config = dict(
    model='image captioner',
    dataset='made-up waving flags',
    train_examples=195000,
    image_size=48,
    crop_scale_min=1,
    horizontal_flip=False,
    rotation_deg=10,
    tokenizer='word',
    vocab_size=53,
    encoder_arch='vit',
    encoder_norm='layernorm',
    encoder_norm_position='pre',
    encoder_activation='gelu',
    encoder_mlp_ratio=4,
    encoder_head_dim=32,
    encoder_fused_qkv=False,
    encoder_bias='none',
    encoder_qk_norm=True,
    encoder_parallel_block=False,
    encoder_inner_norm=False,
    encoder_moe='top_k',
    encoder_drop_path=0.15,
    encoder_kv_group_size=2,
    encoder_num_experts=16,
    encoder_moe_every=2,
    encoder_expert_mlp_ratio=0.5,
    encoder_experts_per_token=2,
    encoder_shared_expert=False,
    encoder_patch_size=[4, 4],
    encoder_conv_stem=False,
    encoder_layers=12,
    encoder_width=256,
    encoder_positions='learned',
    encoder_register_tokens=8,
    fusion='cross_attention',
    decoder_width=384,
    decoder_layers=6,
    decoder_norm='layernorm',
    decoder_norm_position='res_post',
    decoder_activation='gelu',
    decoder_mlp_ratio=3,
    decoder_head_dim=64,
    decoder_fused_qkv=False,
    decoder_bias='all',
    decoder_qk_norm=False,
    decoder_parallel_block=False,
    decoder_inner_norm=False,
    decoder_drop_path=0.05,
    decoder_kv_group_size=2,
    decoder_positions='rope',
    decoder_cross_attention_every=1,
    decoder_tie_embeddings=True,
    residual_init='scaled_by_depth',
    optimizer='muon',
    muon_scale='match_rms_adamw',
    lr=0.0037,
    momentum=0.85,
    nesterov=True,
    orthogonalizer='newton_schulz_5',
    adamw_lr_other_params=0.0028,
    grad_clip=1.0,
    steps=1100,
    batch_size=64,
    epochs=0.4,
    lr_schedule='cosine',
    final_lr_fraction=0,
    warmup_steps=50,
    weight_decay=0.4,
    adamw_weight_decay_other_params=0,
)
Rows from expert 8 of block 3 of the image encoder, named by matrix and row number. Rows with one number belong to one neuron. Each number is 128 + 32 x the weight over its row's rms, rounded and kept within 0 to 255. All counts start at 0. After the name is the row's rms in percent of the matrix's.
# up: expert up (encoder.blocks.3.mlp.up, 16x128x256), inputs 128-255
# down: expert down (encoder.blocks.3.mlp.down, 16x256x128, transposed), outputs 128-255
up.73 105 [ 96 148  68 166 156 160 138 189 103 141 140 116 163 147 154 167 137 117 119 136  57  95 130 107 122 133 158  76  72  93 141 197 166 137 130  81  58 139  91 186 153 172 173 155 147  67 164  97 170  79 141 140 114 170 160 129 185 146 147 175 143 137  84 100 148 149 105 157 159 177 109 166 150 134 101  84 126 164 132  92  93 107 155 209 167 103 135 147 104  58 174 170 177  90 157 123 151 135  98 101 107  93  75 113 148 133  85 158 125 158 200 126 128 152 163 130  96 131 114  84 112  99 113 157 110 122 142 125]
down.73 103 [136 109 158 114 187 168  95  96 138  93 125 141  86  92 121 131 120 141  88 143 128 139 167 132 118 122 101 112 182 189 126 135 171  95  81 114 154 106 125 120  57 167 165 125 174 123 120  95 109 128  92 140 155  77 128 110 132 156 105  76 108 116 150 108  78 158 139 189 137 168  86  76  95 127 120 132 139  56 120 130 107 117  85 102 102 162 145  90 137 106 141 114 123 134 121 151 194 114 148  98 153 162 144 189 157 120 142 129 134 122 102 160 124 103 121 125 194 100 145 168 130 155 158  85 100 117  91  93]
up.74 081 [127 138 150 125 102 192 132 111 151 152 156 166  80  96  84 117 167 130 131 185  93 107 168 154 146 100 114  58 154 139 160 159 183  83 106  91 143 135 182 140 172 136 109 118 161  98 152 167  88 117 132 113 119 185  66 115  85 172 176 120  93 106 127 160 130 162 118  87  99 117 158 129 104 155 160  78 182 164 164 132 164 115 130 131 113 112 106 115 162 148 143  98 110  83  98 151  85 104 123  70 150 148 107 179 209  96  70 136 187 110 160 125 125 136 162  93 127 149 134  85 146 122 252 148 118  78 106  95]
down.74 081 [ 58 128 125 110 142 123 109 134 120 109 155 119 168 127 116 148 118 153 140 153 152 153 148 102 111 149 109 152 118 103 122 115 130 132 169 121 116 102  90 135  89  71 132 138  91 116 156 202 152 100 133 167  93 129 139 128 159 120 123  86 111 145 156 103 115 128 163 132 143 140 152 183 142 129 200 120  67 156 100  98 145 162 171 114 176 116 131 179 131 143 106 187 131 100 114 103  85 137  95 172 109  85 182 120  82 142 143 113  97 143 121  67 141 232 167 150 115 164 101 129 119 110  93 153  86 194 107 150]
up.75 094 [139 116 122 154  99 164 159  94 165 119 134  88 131 135  70 159 147 169 128 182 156 138 128  91 110 154 114 137 137 129  94 132 148 151 128 113 118 102 178 191  37 128  46  68  90 126  93  84 136 156 130 131  85 109 126  84 109 198 101 114 125  69 143 100 156  92 121  87 154  81 161 137 138 142 121 127  91 126 128 142 129 142 116 117 174 125 126 113 127 166 100 154 125 157 139 169 178  98 135 149 152 174 114 160 132 183 133 132  87 119 100 160  75 124 134 134 136  94 146 122 139 108  62  91  87 180 130 118]
down.75 092 [176 108 111 149 108 119 125 152  67 110 139 164  57 176 137 163 108 103 186 108 140 108 152  97 121 102  78  98 112 148 136 159 129 135  94  86 155 116 155 103 180 122 186 197 127  92 160 167 181 123 142  94 115 183 180 151 190 206 195 102 122 144 106 129  68 179 121 121 133 108 178 183  59 124  83 104 115 151 182 144 116 135 124 147 119 135 128 138 122 141  76 102 153 153 156  72 118 127  92 161 106 125 164  72  69  84 142 119 176 147  86 150 138  70 143 123 133 112  35  71 108 145 164 163 129  94  78 141]
up.76 109 [ 87 161 165 116 136 157 140 117  88 178 148 133  87 107 181 166  92  85 107 137  89 124 184 145 157 164 203  80 137 137 111 109 183 181 113 112 114 158 170 140  91 161 166 103  92 113 220  89 161 122 135 124  85 127 238 133 133  80  84 144 100 177 103  80 164  87 140 156 113 139 117 154 112  85  74 137 142 160 122  61 106 121  95 158  99 192 105 123 130  69  82 129 142  83 180 131 155 173 142 128 109 124 130 111 155 142 148 118 141  65 134 145 136 128 144 116 116  97  88 118  94 122 173 133 161 160 157 123]
down.76 107 [164 131  62 125 158 136 128 163  92 105 119 133 147 114 138 145 150 125 125 169 135 124 160 172 105 140 112  79 100  76 121  72 137 133 119  88 142 148  98 120 137  73  86 132 108 123 120 128 132  75 146 121 147 111  87 119 106 162  99 113 225 102 105 108 123 127 155  82 167 170 131  59 105 201 159  82 117 102 165 163 165  88 146 113 176 171 122 154 134 126  97 122 107 146  99 103 125 151  98 142 210 124 165 124 134 114  67 182  73  99 138 140 168  88  91 154 180 152 133 154 129 118 128  92 101  95  99 106]
up.77 086 [142  86 114 155 116 153 128  84 115 156 152  92 153 124 144 141 136 164 126 132  93 172 107  70  89 100 109 148 154 131  86 171 151 101 157 101 108 123 128 156 118 102 166 129 154  80 114 122 126 126 135 141 164 147 159 157  89 111 184 228 144 135 159 133 100 163 168  98 107 130 212 144  61 144 130 136 125 146 115 108 171 193 115 105 126 145 121 123 145 177 148 119 189  95 216 108  56 140 140 102 117  89 143 115 185 168 152  69 113  91 128 131 116  76  76 144  88 185 132 128 172 131 165 203 116  85 131 144]
down.77 092 [ 94 107 154 113 118 169  95 112 162 130 111  87 115 163 118 100  93 106 129 125  70  83 149 148 136 140 133 112 113 153 151  62 120 160  46 152  74 206 127 140 104 115 132 168 159 160 135 120 142 133  95 156  96 149 179 141 148 154 152 134 120  83 140 145 151  90 123 139 107 130  86 158 193 160  89 142 138 158  58 152 194 154  91  67 177  99  93  77 162  96 130 147 190  91  58 146 155 147 112  76 107 151 157 144 160  74 150 136  75 116 117 139  97  92 111 163 135 151 151  98 144 147  75  97 165 154 147 101]
up.78 109 [ 37  85 147  80 101 173 105  90  98 152 144 178 111 177 200 152 143 141 124  99 177 131 162  97 144 163 146 113 127 131 122  99 105 114 111 107 130 135 158 146 174 204  99  50 116  88  97 107 138 137 201 143 102 149 129  94 149  85  75 100  78 129 144 122 119 132  95 134 143 151 115 118  52  92  96  88  86 128  81 132 111 140 135 130 139 168 130 136 166 117 166 188 136  80 123  89 138 104 160 150 119 138 140 162 197 101 111 103  71 120 112 154 170 147 180 140  95 124 152 112 154  76 153  81 150 115 159 107]
down.78 104 [146 120 136 150 140 103 133  74  97 110 112 113  88 155 122 118  99 148  95 166 164 116 120 126 185 165 123 167 151 130 178 117 111 136 147 115 140  75  94 163 121 130 123 149 102  99  79 218 123 136  79 133 103 128 110  80 112  54 117 174 122  95 139 146 130 176 134 124  98 173 179  67 108 128 177 123 177  62 178 123 169  88 106 134 160 114 109 179 192 137  90 131 138 124 158 120 117 142 127 151 175 120 146  82 113 134 143 155 148 132 132 119  72 160 156  88 158 177 113 186 146 150  68 100  86 115  79  90]
up.79 092 [131 139 118  73 108 153 138 126 100  77 109 127  87 119 144 127 136 134  45  74 151  80  89  50 131 142 180 119 112  91  89 129 120 140 121 106 130 176  52 118 108 136 108 134 135 118 121 171 108 117  79 121 152 148  95 219 117 139 137 104 101  81 114 156 131 160 138 157 127 161 149 170 179 128 147 116 145  76 159 157  67  98 186 148 138 151  98 129 136 123 204 148 107 151 125 139 132 146  98 113  98  63 135  82  84 103  79 127 153 131 145 102  99 113 148  71 171 149 138 158 142 142 127  88 114 157 118  98]
down.79 094 [ 92 141 114 139 139 152 197  26  93 128 100  99 146 167 128 153 110  97 129 133 106  86 107 166  87 147  99 161  86 172  87 128 136 142 109 166 127 134 140 138 156 131 136  69 124 125 178 171 139  94 102  98 167  76 140  79 128 143 134 147  79 146 145 120 131 218 124  55 135 100 157 120 108 147 111 131 106  98  97 125 158 138 106 135 108 129  95 107 189 185  89 103 131 155 116 132 174 113  97 124 131 102 105 167 121 198 147 118 104 174  88  96 128 115 107 122 101 178 177 157 110 145 134 182 157 118 177 112]
up.80 092 [ 89 162 206 153 148 104 110 146 179 118 157 155 181 119  81 127 159 117 118 191 162 108 137  97 105  90 118 168 119 149 156 129 126 158 140 113 151 153 162 123 126 131 117 129 116 171 131  89 156 152 129 133 111 195 122 105 103 116 129  63 168 155 105 153 194  98  86 114 157 115 157  49 150 176  99 134 140 144 135 138 108 145 176 203 179 147 134 166 173 153 120 158 119 105  91 141  90 137 168 174 103 102 120 120  90 176  95 126 149 199 148 115 135 148  61 180 116 137 127 114 177 146 196 122 195  98 140 146]
down.80 097 [ 72 157  78 145 144 124  65 108 120 155 164 134 157 121 150 158 166 140 137 175 169 125 163  72 174 178 124 136 161  70 113 108 164 165 136 131  32 159  78 112 126 141  86 126 147  57 141 125 103 131 108 173 126  85 138 101 132 141 121 186 132 143 109 216 109 123 123 100 129 121 152 110 141 154 144 153  96 124 162 114 117 132 114  80 117 117 119 162 120 159 171 145 120 132 167 130 124 135 135  93 101 159  94  85  71  78 138 186 135  90 107 134 183  60 121 127 128 192  77 144 110 120 141  71  66 164 129 116]
up.81 093 [105  75 174 174  75 141 111 159  73 134 134 176 144 149 114 112 100 139 130 110 158 142  96 163 179 119 132 100  91 166 103  89 148 151  75 128 174 132 175 130 103 161  84 122 106 156 206 153 119  52 231 160 111 116 141 144  92 100 124 146 139 109 182 112 155 126 150 114  18 175  99  97 104  91  96 201 136  75 108 176 129 133  94 154 124 104  76 132 107 143  78 193 132 145 107 102 124 152 123 127 104 137 115 111 106 127  87 140  98 158 149  93  95 154 103 113 136 102 141  60 149 111 131  83 133 147 166 111]
down.81 101 [110 114 106  80 203  96 144  89 114 156 169 138 128 142 145 165 110 119  87 159 118 184 150  66 154  62 150 119 138  95 199 128 122 159  78 124 133 149 136 102 138 100 170 153 142 117 146  87 130 145  81 107 121 146 165 142 136 174 184 164 149 157 102  70 141 133  94 110  93 108 202 100 164  73 159 146 123 185  88  68 109 128 150 129  87 159 177 101 174  94 130  81 157 123 170 192 141 166 124 128 162 126 171 182  88 141 139 148 120 167  84 176 106 113 120 135 131 162  87 112 139  68 181 158 149 102 153 187]
up.82 094 [151  94 115 164  88  85 158 119  94 115 140 121 100 153  73 182 164 124 106 153 186 116 145 141 173 133 149 150 124 124 122 112  72 138 144  52 158 157  95 146 141 141 133 133 165 166 179 116 102 105  85 143 159 122 101 121 140 148 122  90 128 130 112 107  73 144 146 197 183 130 161 106  61 184  98 121 132 120 157 169 137 168 158 102 128 159 174 155 141 126 135 118 100 159 132  96  89 103 175 143 168 169 115 144 148 114 129 169 131 150 165 119  97 139 112 154 169 147 153 143 115 127 122 105 146 164 159  56]
down.82 092 [130 204 100 171  59  90 114 141 128 105  89  86  98 131 129  87 144  87 136 103 170 154 126  77  97 101 107 168  90  76 127 125 129 129  92 174 115 187 117 127 121  91 110 137 116 161 111 120 133 144 119 121 120 106 128 142  88 134 152 182  99 153 113 190 114 163  64 130  79 136 102  85 151  98 177 148 139 145 106 123 126  95 121 140 125 116 109 116 132 142 127 112 146 147 134 158 141 137 166 159 109 118 176 104  88 208  84 144 153  84 140  99 177 122 119 116 141  87 182  83 104 103 119 115 155 166 110  81]
up.83 093 [146 110 187 126 101 118 116  83 177  81 126 142 100 140 143 121 146 115 147  66 114 126 115  99 114 154 128 102 130 111  97 102  71 152 116 112 113 149 147  99 132  94 138 157 188 153 139  88 132  83 114 174  67 204 183 130 198  93 102 186 156 183 120 123 132 163 101 119 181 152 163 131 122 226 132  98 105 112 112 167 128 100 179 193 221  99  65  99 153 178 103 161 144 129 147 138 119 122 158 170 129 119 101 131 163 123 136  41  98 137 107 167 150 161 142  96 157 151 150 150 170 126 127  68 135  58  71 155]
down.83 095 [ 84 140 133  91  87 131 112 149 111 161 105 119 184 138 127  89  83 126  85 178 160 150  87 141 135 111 161 124 108 100 100 191 139 143 197 168  73 107 197 168  87 177 156 102 128 150  95 159 141 100  74 144 140  99  76 147 120  86 155 104 106  74 138  76 156 189 108 169 155 123 192 154 144 103 115  98 161  69 102 125 167  57  88  89 140 168  96 122 165 125 125 181 119 149 118  78 217 126 170  92 201 119 148  94 123 162 127 100 126 176 107 151 128 129 103 116 101 145 151 193 150  88 127  87 119 151 155 135]
up.84 093 [ 87  95 131 144 188 137 166  91  92 168 149 168 174  89 111 130 160 233 135 133 149 136 116 197  76 133 117 180 173 148  88 142 133 102 120 117 170 113 141 137 121 121 128 152 176 195 120 118 105  94 144 154 137 148 102 103 149 123 155 123  70 139 118 139  86 124 151 133 160 162  78 115 121 128 144 135 122  91  90 152 139 101  96 164 181 197 123 134 140  76 134  92 204 112 155 127  97 104 106 156 171 176  83 116 109 133 117 178  90 188 107 149 118 158 112 138 133 162 148 106 193  97 108 113 117  51 158  93]
down.84 102 [105 141 200 100  92 161 135 146 172 147 134  75  83 149 157 152 141 118 117  66  77 124 186 119 124 115 122 141 116 127 115 165 126 102 179 114 126  88  98 135 114 170 139  58  90 133 103 114 124 111 130 130 143 146 109  89 118 153 110 189 170 131 143 167 165 144  93 162 139 153  95  58 174 147 105 165 163 119 159 129 139 122 123 109 150 101 161 123 103 166 145 147 155 146 142 131  98 108 128  84 151 168 133  81 166 105  75 131 161 103 140 108 108 106 143 136 146 131 178  72  66  98  75 126 147 149 105 201]
up.85 124 [191 142 183 102 106  63 201 200  81 178  94 139 129  92 111 110 176 141 137  87 146 120 109 133 121 106 147 124 123 126 124 131 167 130 128  88 146 111  88 141  72 112 191 102 129 150 138 104 143 107 116 122 134 140 145 179 140  75 112 176  89 134  83  98  92  89  87 172 111 165 169  88 104 135  99 155 111 132 166 123 110 143 120 138 128 154 177 148 158 106 117 106 133 153 109 121 106 133 134 136 138 117 213 123 101  44 120 164 145  93  71 166 119 139 131  81 112 116 137 195 120 148 122 119 121 140 113  96]
down.85 117 [167 141  85 101 148 157 167 186  58 124 106 118  82  79 160 170 113 168 112 127 125 143 155 117 220 171 116 156 182 150 143 125 123 194  80 133 149 159 122  97 133 199  96 122 112 182  93 119 155 100 121  96 135 117 136 129 177  95 158 116 151 163  98 164 147 160 101  93 111 141  81 147 133 151 155 166 165 139 136 158  99  85 127 177 180 165  93 110 120 141  85 110 116 148 121 127  89 108 109 137 221 107 134 138 137 108 126 132 119  77 137 128 170 118 121 162 125 195 127 176  71  93  94 113  79 141 121 187]
up.86 107 [127 131 132  74 123 159 132 140 126 118 125 151 153 155 114 173 181 125  82 132  89 112  92  98 168 119 102 130 102 148 116  69 132 140  69 172 141 128 145  89 139 118 101 130  96 115 137 153  91 154 106 197 113 166  97 157 152 184 132 134 202 129 139 166 142 206 133 122  86 112 170 128 108 151 151 133 140 155 135 138 110 128 125  74  80 120 117  92 125 196 166 109 108 165 112 182  51  83 100 119 126 103 131  83 107 107 138  91 112 101 152 132 155 113 112 145  54 129 161 142  78 181 109 154  88 112 103 166]
down.86 101 [134 126 195 130 161 154 147  94 170 166 158 115 128  60 152  90  90 154  87 170 164 166 133 181 139 165 161 146  65  94 168  93  79 158 185 137  71 136 148 182 153 153 123 121 105 143 161 170 116  78 131 111 114 133 100  81 172 145 107 132 151 154 102 112 129 115 183 159  79 112  91 117 137 130  36 123 123 116 107 140 124  49 115 100  96 148 153 123 170  92 133 159  93 144 108  85 151 100 125  99 167 163 122 151 150 134 140 207 143 153 118  71 144 139 143 121 159 117 112 156 137 133 162  71 123 155 170 138]
up.87 103 [115 191 110  85  86  94  89 136 138 140 205 122  79  92 142 153 126 191 148 156 118 127 144 125 145 107  64 137  97 138 120 131 110  76 145 115  94 122 164 152 158 123 188 116  75 200 175 105 100  65  73 155 123  92 197 117  67 148 177 129 121 134 130  83 129 163  96 120 155 138 145 136 151 169 165 173 160 144 110 129  90  87 117  86 149 108 123 154 149 101 193 131 119  64  97  70 171 105 153 154 158 170  85 127 120  98 158  99 168  71 106  76 160  72 138 135 125 113  93 114  88 141 152  72  97 129 111 100]
down.87 099 [102 113 175 146 109 129 134 157 130  90 133 173 187  90 122 131 128 178 161  98 169 162 134 101 135 168 139 102  89 138 176 106 171 163  96 130 111  77 135 107 155 135  98 136 113 120 131 160  98 146  78 128 152 183 126  94  88  93  79 132 120  95 106 145 144 127 152 168 104  97 110 140 160  98 106  98 122 214 165 107 123 151 161  75  98  94  50 167 146  85  68 112 127 151  71 115 119 214  58 132  83 134 145 162 122 167  69 155  96  69 115 114 135 143 131 139  96 191  96 160 101 140 144 168  96  94 148 194]
up.88 098 [132 126 102 148 158 139 123 100 140 146 123 196 126 166 137  84 147  38  85 166 124  85 173 117 154  90 121 175  97 108  93 152  82 165  80 163 143  87  66 134 178 115 164 126  89 147 163  92 115 143 115  83  94 126 108  89 102 106 118 105 135 151  48 120 119 106 114 104 143 144 103 168 143  73 140 135 117 122 200 130  66 112 157 220  99 151 124 103 116 113  75 142 170 142 125 120 122 138 170  74 158 110 101 109 134 107 145 203 146 167  70 140 168 112 124 123  81 126 142 122 149 147 118 161 143 156 123 123]
down.88 097 [176 152 101 153 181  78  97 100 101 118  63  76 105 176 126 119 124 115 201 108 166 122 162  95  87 133 173 139 139 123 165 143  94  97 152 111 127 140 118 137 147 135 138 155 100 147 136 102 117 145 102  91 196 161  92  96 116 117 102 120 130 102 174 175 136 129 160 148 182 134 123 140  73 167  90 106  84 124 147 135 164  98 153  55 136 118 129 137 107 155  78 121 108 116 123 155  95 110 127 154 116 169  96 154 118 171 176 119 193 144 137 129 144 109 150 108 114 139 163 178 167 155  94  93 201 119  95 104]
up.89 096 [108 149 159 116 127 132 111  92  72 158 134 166 106 204 155 101 212 151 123 121 137 142 132 176 158 173 115 112  64 131 122 117  84 133 104 134 120 180 134 122 180 112 124  90 169 143 185  76 106 145  91 126 166 218 131 119 161 180 175 155 132 123 152 155 162 129  62 118 129 144 142 109 120 114 202 139 113 106 114 111  96 140 129 149 115 110 151 166 131 128  61 103  86 100 184 162 110 147 140 137 135  50 133 110 176 174 116 125 106 125 135  99 147 159 112 132  93 146  61  94 106 134 154 122  97 152  80 129]
down.89 102 [111 178  90 123 150 155 120 105 186 111  96 133 157 134 149 117  97  91 133  97 131 115 150 126  86 126 145 158 119 149 171 116 154  99 206 126 160 118 161 133 127 114 134 131 114  44  88 161  91  61 148 119  90 141 106 136 115  94 116 143 105 131  55 148 140 166 199  78 122 143  93 135 119 129 135 189 127  91 142 145  59  70 116 106 156 122 169 203  83 121 125 132 116 133 131  70 147 168 106 135 149 132 146 205 154 151 126  98 114 114  77 126 125 173 167 150 159 160 195 120  85  74  68 132  94 144 196 103]
up.90 102 [197 114 170  75 170 135 135  96  71 119 172 127 100 125 191 151  93 147 119 186 138 119 111 104 156 108  94 159 135 164 103 125 143  93  91 135 161 130 115 176  85 103 166 162  98 134  90 123 155 151 127 176 164 165 189 167 167 138 143 116  74 150 146 164 135 145 173 116 189 183 110 102 113  61 180 131  80 137 126 163 147 151 162  91 103 142  75 126  92 178 158 111 147 145 116 156 160  93  77 135  84 102 112 132 126  95  86 119 154 109  97 157 139 172 118 101 107 136 162  97  86  70 172 104 101 111 155 123]
down.90 094 [123 144  94 118 124 100 176 128 154 161 117 109 117  99  77 127 167 139 132 106 201 166 105 144  86 141 151 118 151 189 134 141  95 173 139 122 134  79 148 149 110 148 115 114 133 133 212 104 139 209 119 150 138 126 133 141 122 105 112 105  94 125 135 145 134 108 139 120 118 166 101 137 124  88 125 160 164 167 112 142  87 160  88 174 122  70 110 127 135  78 133 161 143 152 186 122 135 162 152 115 122 138 191 122 101 129 132 104 167 188 117 112 139 187 114 131  61 146  65 173 111 147 125 122 138 165 135 175]
up.91 086 [111  92 190 153 136  89  71  82 146  64 127 106 141 149 127 165 100 147 181 128 108 135  67 167 146 148 105 126 129 145 180 132 137 138 149 131  96 130 129  83  90 100 121 142 117 158 131 183 132 155  80 123 103 117  90 159 156 128 108  99 136 112  85  59 139 103 155 143 111 191 133  60 161 136 127 137 144 128 156 138 158 156 161  88 134 138  69 139 120 125 116  98 125 150 174 110 152 161 113 143 182 100 159 105  93 115 169 118  52 138 170 177 186 150 129 135 140 135  96 138 168 142 130 119  88 151 134 128]
down.91 096 [157 150  74 155 112 173 150 189  82 177 161 135 113  74 121  86 146 104  61 110 140 134 145 129 167 107 118 184 108  86 100 139 138 125 211 133  99 181 121 105  83 148 118 135 128 131 145  83 156 138 131 132  99 165 122 100 129  79 171 196 133 141 173 116 171 120 153 142 136 118 127 149 153 127 165 132 116 164 100 140 146 112 100 150 131 108 173 155 169 183 180 168 132 129 139 106  97 137 140 103 118 107 151 202 167 158 154 187 158  79  91 168  86  94  38 166  99 106 114 133 183 159 165 105 183 121 163 165]
up.92 107 [148 163  60 156 124 111  93 120 125  72 160 158 124  81 146 122 109 121 144 133 130 118 100 200  95 103 111  54 191  71 167 186 147 100 140 106 163  99  78  95 102 181 154 181 150 159  97 135 168 115 116 196  72 114  53 142 132 142 148 153 138 178  94 147 109 150 129 119  87 211 138 102 129 159 114 152  88 172 142 113 107 111  92  99 143 177  99 147 106  89 117  99 120 131 154  93 168 126  86 127 110  76 134 129 124 146 104  70 131  96 166 176 107  82 135 124 134  85 142 147 128 108 137 143 111  97 153 182]
down.92 103 [100 158 114  95 105 126 135  48 111 157  94 127 144 112 158 111 141 155  95 129  95 172 134 119 136 140 162  85  80 132 126 172 124 112 131 183  87 173 202  82 177 150  96 110 196 118 129  78  78 112 121 140 196 153 146 100 133 186 124 153  89 167 155 126 152  99 125 172 126 135 108 112 149 171  96 113 101 110  11 122 142 174 160 113 164 112 152 127 148  89  94  84 164 148  96 142 142 139  89 171 152 138 175 135 153 126 163 114 103 187 122  84 150 145 150 140 150 102 127  99 122  98 117 142 139  59 157 115]
up.93 094 [148 101  97 111 102  83 135 136 131 121  97  99 139 195 178 182  71 101 127 144  89  93 146  65 156 129 149  81  98 148 121 143 157 143 159 118 178 143 144 138 139 161 135 150  85 159 132 123 134 112 165  98 141 180 140 147 145 140 124 112  95 125 110 141 125  88 132 183 163  98  96  83 110 136  77 194 107 107 143 111 132 137 112 145 146 170 117 121 153  27 150 100 154 142 166 130 114 161 114 148  93 117 131  97 155 143  55 140 134  53 107 185 189 140 165  94 200  98 127  96 128  77 102 110 148 137 165 111]
down.93 089 [118 120 132 144 132  72 157 141  98  63  97 124 173 105 139 161  99  44 128 143 122 109  70  92 162  63 128  69 172 141 180 113  99 166  75 156 138  86 123  98  94 129 129  90 127  64  90  79 153 182 165 110 122 106  86  90 109 109 124 175 121 168  97 156 108 168 104 149 118 154 157 122 114 116 197 159 128 100 130  91 144  54 152 176 166 139 143 140 121 138 129  98  85 153 149 131 197  96 161 134 176 144 114 198 141 130 166 139 124 184 120 159 151 122  88 147 146 196 104 164 154  81  97 189 104 105  84 105]
up.94 090 [177 131 188  57 130 148 161 144 177 129 102 148 201 137 138  80 121  86 166 150 162 108 173 153 130 108  92  90 137 144 122 144 114 145 156  63 111 109 106  99  88 135 135 141  63 159 159 132 114 141 152  88 113 158 152 107 173  87  54  97 108 133  92 149  99 123 123 103 121  87 118 121  95 160 118 139 125 113 174  70 171 157 144 135 161 138 138 131 164  92 102 147  71 152 102  65 121 147 105 144 168 143 107 122 107 150 112 165 132 134 114 157 137 102  93 152 181 208 164 181 154 157 173 104 119 154 200 115]
down.94 097 [127 134 115 135 118 118 126 157 165 114 126 159 116  95 114 149 169 124 137 102 119  93 111  77 171 141 118 153 165  91 112 157 119  67 130 126  97 112 168 155 162 145 150  85  87  94  83  97 120 142 158 124 129 106 104 128 113 149 171 184 117 122 114  91 148 159  65 117  64 121  97 146 151 157 106 133  98 116 180 103 146  71 152 118 109 139 129 130  98 139 130 153 150  99 196 171  91  93  98  63 165  62 129 117 152 112 118 139 172 167 197 125 161  92 106 126 156 129  73 130 148 151 113 159 236 142 151  73]
up.95 106 [164 154 156 157 109 136 134 131 110 183  94  89 185 126 199 110 121  89 148 160  74 154 135 153 104 102 161 166 109 107 121 116 150 108 134  98 122 155 134 159 157  50 161 171 103 144 174 120 135 191 148 168 122 116 119 153  71 149 102 156 128 180 150 161 166 123 148 125 155 108 132 150 117 118 102 171 120 116 149  84 154 139 150 117  80 125 155  41  64  90 110  52 115 147  92 137  98 131 152 131 177  88 126 114 174 141 130 158  98 150 102 107 159  91 134 106 120 175 180 153 129  75 145 134 112 121 140 110]
down.95 108 [154 161  96 184 115 172 165 120 165  52 163 120  44 117  80 201 119  84 101  98  70 102 124 177  83  79  94 132 125  82 135 134 113 150 107 118 166 128 167 120 110 156 127 155 119 139 111  83  87 161 131 112 139  87 170 102 175 129 109 103 132 164 109 124 146 102 205 127 135  90 122 123 138 136 146  91 160 174 184 232 117  98 111 131 130  62 133  92 119 172 107 102 133 165 102 119 112 198 140 116 150 139  69 107 152 172 162 134 145  77  81 157 178 152 101 135  87 142 177  65 126 131  73 140 148  76  46  36]
up.96 095 [116 127 151 128 130 139  97  83 105 160 146 153  70 179 107  89 167 139 167 155  78 166 153 145  93 150 112 183 165  49 194  79 129 149 167 143 150 159 151 142 140 107 103 113 157 139 127 180 164 205 172  87 135  87  98  54 108 131 132 183 120 112 118 128 134 129 117 151 127  77 181 145  85 172 164 117 137 136 165 168 124 156 139 130 122  95  79 113 151  77  93  95 115 134  74 139 120 104 189 134  85 198  98 180 144 118 147 105 168  98 110 133 182 151 146 165 153 175 189 126 125 142 111 118  78 107 155 154]
down.96 109 [ 75 133 152  99 143 118 106  99  91 129 144 151 160 126 145 218 135 121 170 158 129 168 144 158  92  76 152 102 127 133 112 118  51  95 152 163  93 119 147 107 116 159 150 141  47 142 158 142 148  59  67 121 112 105 170 243 107 178 202 109 104 138 142 189  96 122  97 121 125 110  75 154 112 125  87 115 108 125 172 125 186 143 114 119  96 150 151  94 110 177 112 153 159 151 149 117  66 101 135 201  76  82 133 206 108  96 133 152 155 133  66 144 126 164 154 167 133  79 122  62 137 135 111 144 143  68 133 174]
up.97 102 [154  83  71  95  95 110 128 124 106 140 113  95 114 147 137  67  86 127 112 139 213 115 205 140 186  86  75 115 154 130  78 113 106 192 150 173 167 136 168  82 155 120  97 125 114 124 149  91 122  96  71 172 137 168 144 104 122  76 127 109 178 103 147 178 112 114  84 100 120  61 119 158 143 115 168 179 129 157 140 151 136 125 151 235 107  96 181 114 131 108 135 149 115 175 114 163 112 119 130 137 173 152  96 132 115 106 185 104  99 133 148 125 153  92 173 128 126 248 157 148 137  74  86  74 128 152 164 119]
down.97 105 [124 100 115 135 142 246 123 161 103 122 166 132 119 164 169 141 136 175 169 159 169  68 158 200 185 119 156 153 134 100 117 123 147  93 125  88  83 139 117 153 158  97 126 122 123 155 143 162  90 108 157 146  92 117  98 147 186 110 136 136  69 116 115  61 103 135 190 108  31  77 168 192  91 102 118 167  81  92 107 145 147  97 116  73 156 150 123  73 124 110 151 144 144  82 123  99 111 102 124  94 126 131 135 157 107  99 109 165 132 118 117 163 108 169 140 169 123  87  96 112 147 169 105 137 169  89 120 168]